From a checkpoint of a small image captioner: 7.46M parameters, decoder layers 8.
Rows from block 4 of the text decoder of a small image captioner, named by matrix and row number. Rows with one number belong to one neuron. Each number is 128 + 24 x the weight over its row's rms, rounded and kept within 0 to 255. All counts start at 0. After the name is the row's rms in percent of the matrix's.
After each neuron's rows are labels from the 100 texts, of 14848, where the neuron reaches its highest value: "tokens" is the input token at the peak. Only what is clearly more common there than usual is listed. The data: flat shapes of many kinds, plain or patterned, on busy backdrops.
# fc1: MLP up (decoder.blocks.4.mlp.fc1.weight, 768x192), inputs 0-95
# fc2: MLP down (decoder.blocks.4.mlp.fc2.weight, 192x768, transposed), outputs 0-95

fc1.735 097 [149 108 117 121 106  96 110 108 130 107 137 146 116  45 154 134 137 130 196  99 120 124 123 147 136 142 171 102 130 137 101 121 146 143 134 129 158 104 180 109 133 122 152 120 123 130 185 106 137 129 142 124 145 106 157 103 160 117 112 139 154 124 102 122 120 132 108 130 122 117 125 165 165 117 119 109 124 143 109 133 119 137 117  98 133 124 128 119 167 126 144  79 150 118 141 125]
fc2.735 086 [154 109 100 133 123  79 113 115 109 111 139 162  53 129 112 107 143 123  93 106 128 102  94 127 148 144 167 119 134 155 143 130 138  96  76 182 139 133 134 119 150 152 180 108 131 137 153 147 105 106 131 147 175 122 133 152 160  92 148 125 170 115 129 141 116 135 112 109 113 101 130 110 114 160 106 120 139 140 127 167 138 138 132  88 122 112 109 116 131  72  83  84 125 124 162 105]
tokens: "a"

fc1.113 093 [171  73 158 116 121 121 129 136 161 152 102 113 108 134 167 121 105 113 125 138 150 147 111 134 162 132 130  79 129 113 156 143 114 104 112 117 118 129 104 100 123 110 124 114 111 157 111 128 158 134 186 124 117 157 106  82 113 175 119 157 152 130 108  62 189 102  63 144 120 129  99 140 158 138 176 126 128 126 124 141 121 130 106 145 128 115 135 136 145 125 139 155 129  95 134 113]
fc2.113 113 [157 124 126 118 107 116 126 190 130 111  77 146  88  76 127 132 147 128 179 126 150 125 137  75 140 141  86 115 136 128 114  84 145 151 121 144 168 160 145 116 125 113 144 150 121  82  58 143 153 171 134 130 108 129 109 129 163 135 114 176 118 125 126 138 107 140 112 110 103  98 136 120 123 117 109 121 158 147 141 129 107 135 127 160 172 101 168 161  61 156 136 120 142 116  90 124]
tokens: "a"; "<end>"

fc1.510 096 [116 135 121 146 109 130 129 132 136 143 111 105 123 114 130 141 155 111 155 106 172 120 124 134 140 128 184 140 127 118 153 119 150 144 137 158 117 137 157 130 140 140 124 142 106 153 141 104 138 120 158 102 169 159 148 104 142 107 177 138 156 181 109 129 131 172 129 123  90 114 116 142 106  63 135 110 139 144 180 130 154 107 103  79 108 156 102  92 143 117 165 118 128 132 121 119]
fc2.510 092 [ 99 148 113  95 137 134 155 140 143 154  92 102 143 140  95 117 121 125 168 138  97 105 146 171 119 103 110 126 124 163 177 128 132 125 142 111 137 136 161 151  93 111  72 172 116 134 152 112  95  96 152 118 131 122 137 117 181 143 178 168 114 144 112 126 117 134 149 125 103 108 119 135 122 120 141 130 140  92 143 126 175 163 141 141 151 147 134 104 105  94 140 112 112 152  76 163]
tokens: "o"

fc1.663 111 [152 129 115 133 121 114 113  66 168 148 141 144  84  77 124 172 159 117 128 126 163 107  95 143 115 137 139 124 141 131 121 117 108 189 112 126  79 115 128  99 126 117 178 144 147 166 173 112 115 133 142 116 136 147 158 121 152 111 182 131 173 154 108 137 124 149 115 149 147 134 115 160 129 128  90 136 151 100 114 146 105 129  89 102 137 135  92 105  97 109 151 114 128 157  95 143]
fc2.663 134 [168 144 108 132 144 155  94 119 125  94 145 135 122 113 104 126 127  83 167 110 137  69 107 128 188 133 166 144 158 127 146 149 142 117 113 207 114 147 156 127 127 179 160 117 115 110 173 139  65 119 168 160 144  92 101 149 114 121 121 124 124  99 158 117 128 153 147  75  88  93 135  89 123 131 110 111 115 124 128 122 131 117 129 138 136 129 110 109 148 149 113  80 113 108 127 130]
tokens: "a"; "<end>"

fc1.762 113 [110 116  91 111 129 130 107 136 166  98 144 143  82  96 130 143 116 153 188  93 115 149 125 109 143 122 115 160 135 136 146 150 139 123 137 184 126 135 159 153 120 112 133 153 112 132 120 124 124 206 126 115 181 152  82 117 134 143 142 163 117 160  81  97  87 163 136  62 121 124 108 113 148 116 149 103 158 144 145 134 106 120 128 130 134 154 118 131 146 117 132 116 144 133  87 134]
fc2.762 107 [132 134 126 119 110 158 164 117 122 129 150 107 155 190 151 159 122 140 135 159 109 183 104 117  76 117 128 124 112  91 132 150 101 150 133  99 148  87 108 102 137 173 143 118 111 123 115 122 105 109 110 161  75 125 141 148  98 129 105 116 163 153 107 139 130  75 102 139 115 129 105 111 117 143 165  91 124 156 141 132 131 122 162 150  87 123  90 142 163 158 133 107 129 111 173 144]
tokens: "a"; "d"

fc1.398 101 [126 128 122 111 137 117 131 178 152  96 134 118 104 101 168 143 119 135 167 109 136 110 125 113 132 126 144 144  99 105  89 153 121 153 141 134 186 164 125 103 113 166 132 116 108  87 164 138 102 163 169 120 116 111 125 146 137 143 114 169 157 138  85 129 133 127 123  57 131 145  65 140 121 105 162 164 124  79 167 123 157 107 100 117  80 137  91 111 129 117 108 114 132 130 127 137]
fc2.398 092 [ 93 152 104 103 140 157 163 139 115 107 110 131 130  94 123 121 108 143 133 146 100 153 120 117 128 163 125 154 157 152 189 127 112 116 118 108 126 152 131 189 118 107 124 178 109  99 130 124 131 109 107 105 163 166 135 120  91 129  94 107 125 166 125 126 133 114 135 158 111 156  94 141 107 134 119 123 145 125 128 121 141 140  97 140 169 124 148  98 139  71 113 115 162 147 120 158]
tokens: " "

fc1.534 099 [116 144  86 115 108 102 154 123 126 146 106 101 100  92 132 154 164 129 138 102 166 113 104 140 127 119 117 155 115 120 149 147 149 157 148 120 104 144 143 129 156 122 125 116  98 157 110 129 149 129 149  98 144 197 124 137 138 128 157 163 136 167 120 111 145 140 119 117 129 108 143 107  96  91 149 112 174 156 173 129 118 118 153 117 121 150 118 103 116 125 161 120 168 134  92 115]
fc2.534 086 [119 134  99  70 155 138 159 105 134 147 110 102 172 160 110 101  77 108 176 118 115 105 120 161 150 124 125 126 121 186 154 141 147 126 144 123 133 131 155 130 119 129  67 136 111 116 131 137 105 102 172 121 130 131 145 112 187 123 178 153 138 153 107 129 114  94 123 137  86 128 149 131 132 114 135 123 113 152 153 111 167 164 117 100 123 135 132 100 175 111 151 123 147 164 113 168]
tokens: "o"

fc1.286 132 [110 169 169 177  92 144 167 158 109 134  98 129 108 102 108 153 156 112 133 148 180 132 135 126  94 125 191 103 157 137 140 109  90 131 162 138 111  90 192 136 137  89 150 140 124 150 122 150 126 136 126 105 131 145 173 130  86 107 124 120 130 133 149 133 109 137 143 151 134 132  87 104 178  81 107 148 202 101 161 148 138 152 152 117 119 187 139 167 155 150 127 107 101 153 117 104]
fc2.286 145 [ 79 157 153 151  87 154 139 166 115 124 120 143 132 113 105 137 136  95  98 173 188 132 153 164 118 145 143  82 141 126 116 149  92 130 158 156 127 107 103 141 155  87 121 126 101 167 107 117 130 152 138 133 149 136 147 130  88 117  98  90  94 116 152 174 115 118 180 153 166 127  92  89 147  91 144 152 148 139 147 162 181 147 131 156 112 155 140 157 130 181  89  89 144 165 143  99]
tokens: "a"

fc1.134 089 [186  99 142  98 147 147 124 139 171 138 114  97 129 106 121 123  90 140 117 153 135 145 104 127 165 122 133 100 140  84 160 148 112 123 129 124 106 110 116  98  93 136 127 124 112 128 142  94 134 122 226 125 129 164 143  88 124 134 118 113 160 122 144 109 157 100  92 119 131 146  85  87 184 130 182 125 152 133 133 113 147 128 158 145 131 124  94 153 121 145 128 144 108 108 160 116]
fc2.134 089 [128 107 110 121 150  83 114 118 148 129 160 145 108 141 136 109 112 145 164 125 190 110 124 146 151 124 108 129 148 121 173  95 135 110 106 104 143  97  92 111 115 111 140 104 109 116 128 190 147 175 131 131 101 151 115 104 139 134 104 164 147 124 124 119 120 120  99 176 136 151  96 173 129 132 120 119 155 118  50 140 118 114 115 145 147  82 147 147 135 105 115 167 120 128 146 124]
tokens: "a"; "<end>"

fc1.716 083 [ 97 145 156 160 121 130 143  63 139 150 104 125 113 113  89 153 118 120 127 112 144 126 114  86 112  96 129 140 140 147 153 119 119 142 137  91 134 139 150 182 175 135 153 134 133 141 156 173  89 131 116 128 168 132 172 126 139 122 125 130 121 129 142 101 162 136 142 161  96 136 144 159  91 109 132 147 156 101 145  91 117 172 116  94 139 157  82 107 103 138 146 109 123 117 104 121]
fc2.716 083 [134 107  98 144 123 128 157 165  92 104 109 171 111 108 188 144 180 124 119 146 139 127 181 144 111 135 146 132 144  89  90 141 147 121 138 116 133 115 145  94 124 145 132 164 130 105 118 124 138 107 144  87 119 128 115 159 163  88 110 144 143 132 134 143 101 130 132  96 140 112 191 120 106 167 137 126 135 169 130 187 105 119 102 150 118 116 122 112  90 119 157 154 104 100  88 144]
tokens: " "

fc1.574 081 [114 159 132 130 122 137 110 132 115 131 115 109 127 128 104 175 163 105 135 123 170 123  75 166  98 138 180 140 171 135 114 130 119 140 170 131 148 144 123  89 120 128 154 141 130 150 148 103  92 133 137 115 130 109 108 148 126 110 123 126 153 128 115 173 145 163 131 132  92 125 105 107 153 101 156 107 147 166 174 178 109 108 124 143 139 148 140 162 107 128 135 108 170 141 118 121]
fc2.574 074 [153  95 132 105  70 105 139 144 132 136  89 145 129 103 135  99 127 104 162 149 121 131 138 156 170 125 142  99 128 150 151 111 124 102 127 154 104 106 114 130 110  85  93 122 157 128 106 108 120 127 151 121 161 171 150 162 123 137 145 140 103 152 110 128 117 103 109 122 122 136 122  88 122  98 143 105 105 130 142 159 132 141 178 153 128 147 170 144 136 161 127 140 128 149 127 152]
tokens: "o"

fc1.695 098 [ 95 109 142 116 120 159 141 148 137 101 138 140 131 136  91 135  85 133 142  74 151 151  82  80 118  86 158  99 104 134 109 129 113 151 149 148 172 174 110 115 144 120 159 139 137 128  99  85 149 124 181 126 132 104 104 106 152 104 125 133 130 139 150 130  96 134 122  96  87 107  77 160 146 134 102  71 178 149 143 116 116 141 148 140 151 137 142 141 141  96 148 106 163 152 156 130]
fc2.695 094 [134 138 130 132  72 113 111 160 128 118 139 139 103 138 159 145  92 107 148 136  97 138  85 130 127  96 121  73 126 144 140  93 122 157 127 126 154 155 122  89 153  91 113 128 173 125 115 172 144 133 123 124 119 125 125 174 129 146 123 121 151 100  85 130  91 118 147 128 159 118 103  89  94 150 138 168  88 116 123 107  87 101 136 146 115 128 148 120 120 156  90 147 146 133 114 147]
tokens: "o"

fc1.281 116 [150 116 162 116 156 121 122 122 157 118 152 118 126  62 156 164 104 114 153 105 145 108 127 121  81 128 121 100  79 137 110 111 148 172 129 110 110 104 151  96 101  97 152 105 116 124 165 113 139 135 130 135 115 125 144  98 132 132 144 157 133 108 138  87 109 108 118 124 180 146 116 131 136 114 131 141 127 128 113 177 130 137  84  91 156 146  82 103 119 125 142 100 121 185  87 153]
fc2.281 120 [128 169 118 146 119 185 123 172 176  83 127 150 117 124  85 126 137 124 116  99 145 113 147 127 147 134 156 108 149 126 147 107 116 123 128 148 119 117 151 140 112 127 154 142 139 166 131 127 145 120 121 127 148 107  91 141 118 130 107 129 119 123 188  97 161 118 175 135  92  99 149  97 149 140  91 144  96 138 135  96  89 105 123 139 146 106 147 119 127 131 105 104 131 107 122 143]
tokens: " "; "b"; "l"

fc1.451 114 [147 114 175 122 174 120  71 157 113 107 158  83 145 172 153 177 128  96 104 133 152 149 131 117 122 113 147 120 140  68 134 162 105 141 135 111 158 137 136 134 117 130 161  93 134 116 118 111 136 134 157 119 113  65 153 110 161 116 102 116 136 115 110 158 141 107 134 120 101 104 122 102 151 134 154  89 112 155 134 134 151  76 151 148 104 135 132 173 118 191 145 128  82 141 155 111]
fc2.451 137 [166 127 102 145 123 120 116 132 130 147 163 150 143  77 106 164 139 126 106 175 110 103 153 147 133 178 142 119  97 113 118 128 164 150  74 108 151  80 149 163 121 118 150 139 114 116 161 141 133 133 123 121 133 144 141  66 155 133 105 119 102 108 132 129  83 204 147 120 132 145 110 197  96 135  91 119 151  98 146 147 121 107 103 152 129 150 103 100 135 106 139 144 116 117 133 140]
tokens: " "

fc1.308 111 [108 107 137 173 137 138 147 125 124 130 119 127 103 157 118 168 140 159 142 113 129 152 117 109 115 146 127 166 153 128 108 157 108 174 160  94 112 168 151 122 138 119 125 125 155 157 147 141 106 155 120  69 113 121 136  92 143 106 117 148 141 123 119 167 169 130 149  85  94 109 160 137 109 153  89 150 153 122 109 151 103 108 128 123 101 149 116 121 141 147 116 130 128 143 106 133]
fc2.308 122 [124 112 134 151 108 114  79 155 154 145  74 106 119 151 105 142 156 173 151 101 132 177 147 137 133 119 112 124  96 132 117 136 143 141 127 128 140 136 136 130 104  92 126 126 140 148 137 142  89 169  96 106  98 146  86  99 112 151 146 127 124 117 121 119 132 134 139 101 107  94 124 150  71 131 102 144 136 106 139 140 152 106 161 118 112 144 153 119 125 176 102 134 149 129 121 115]
tokens: "o"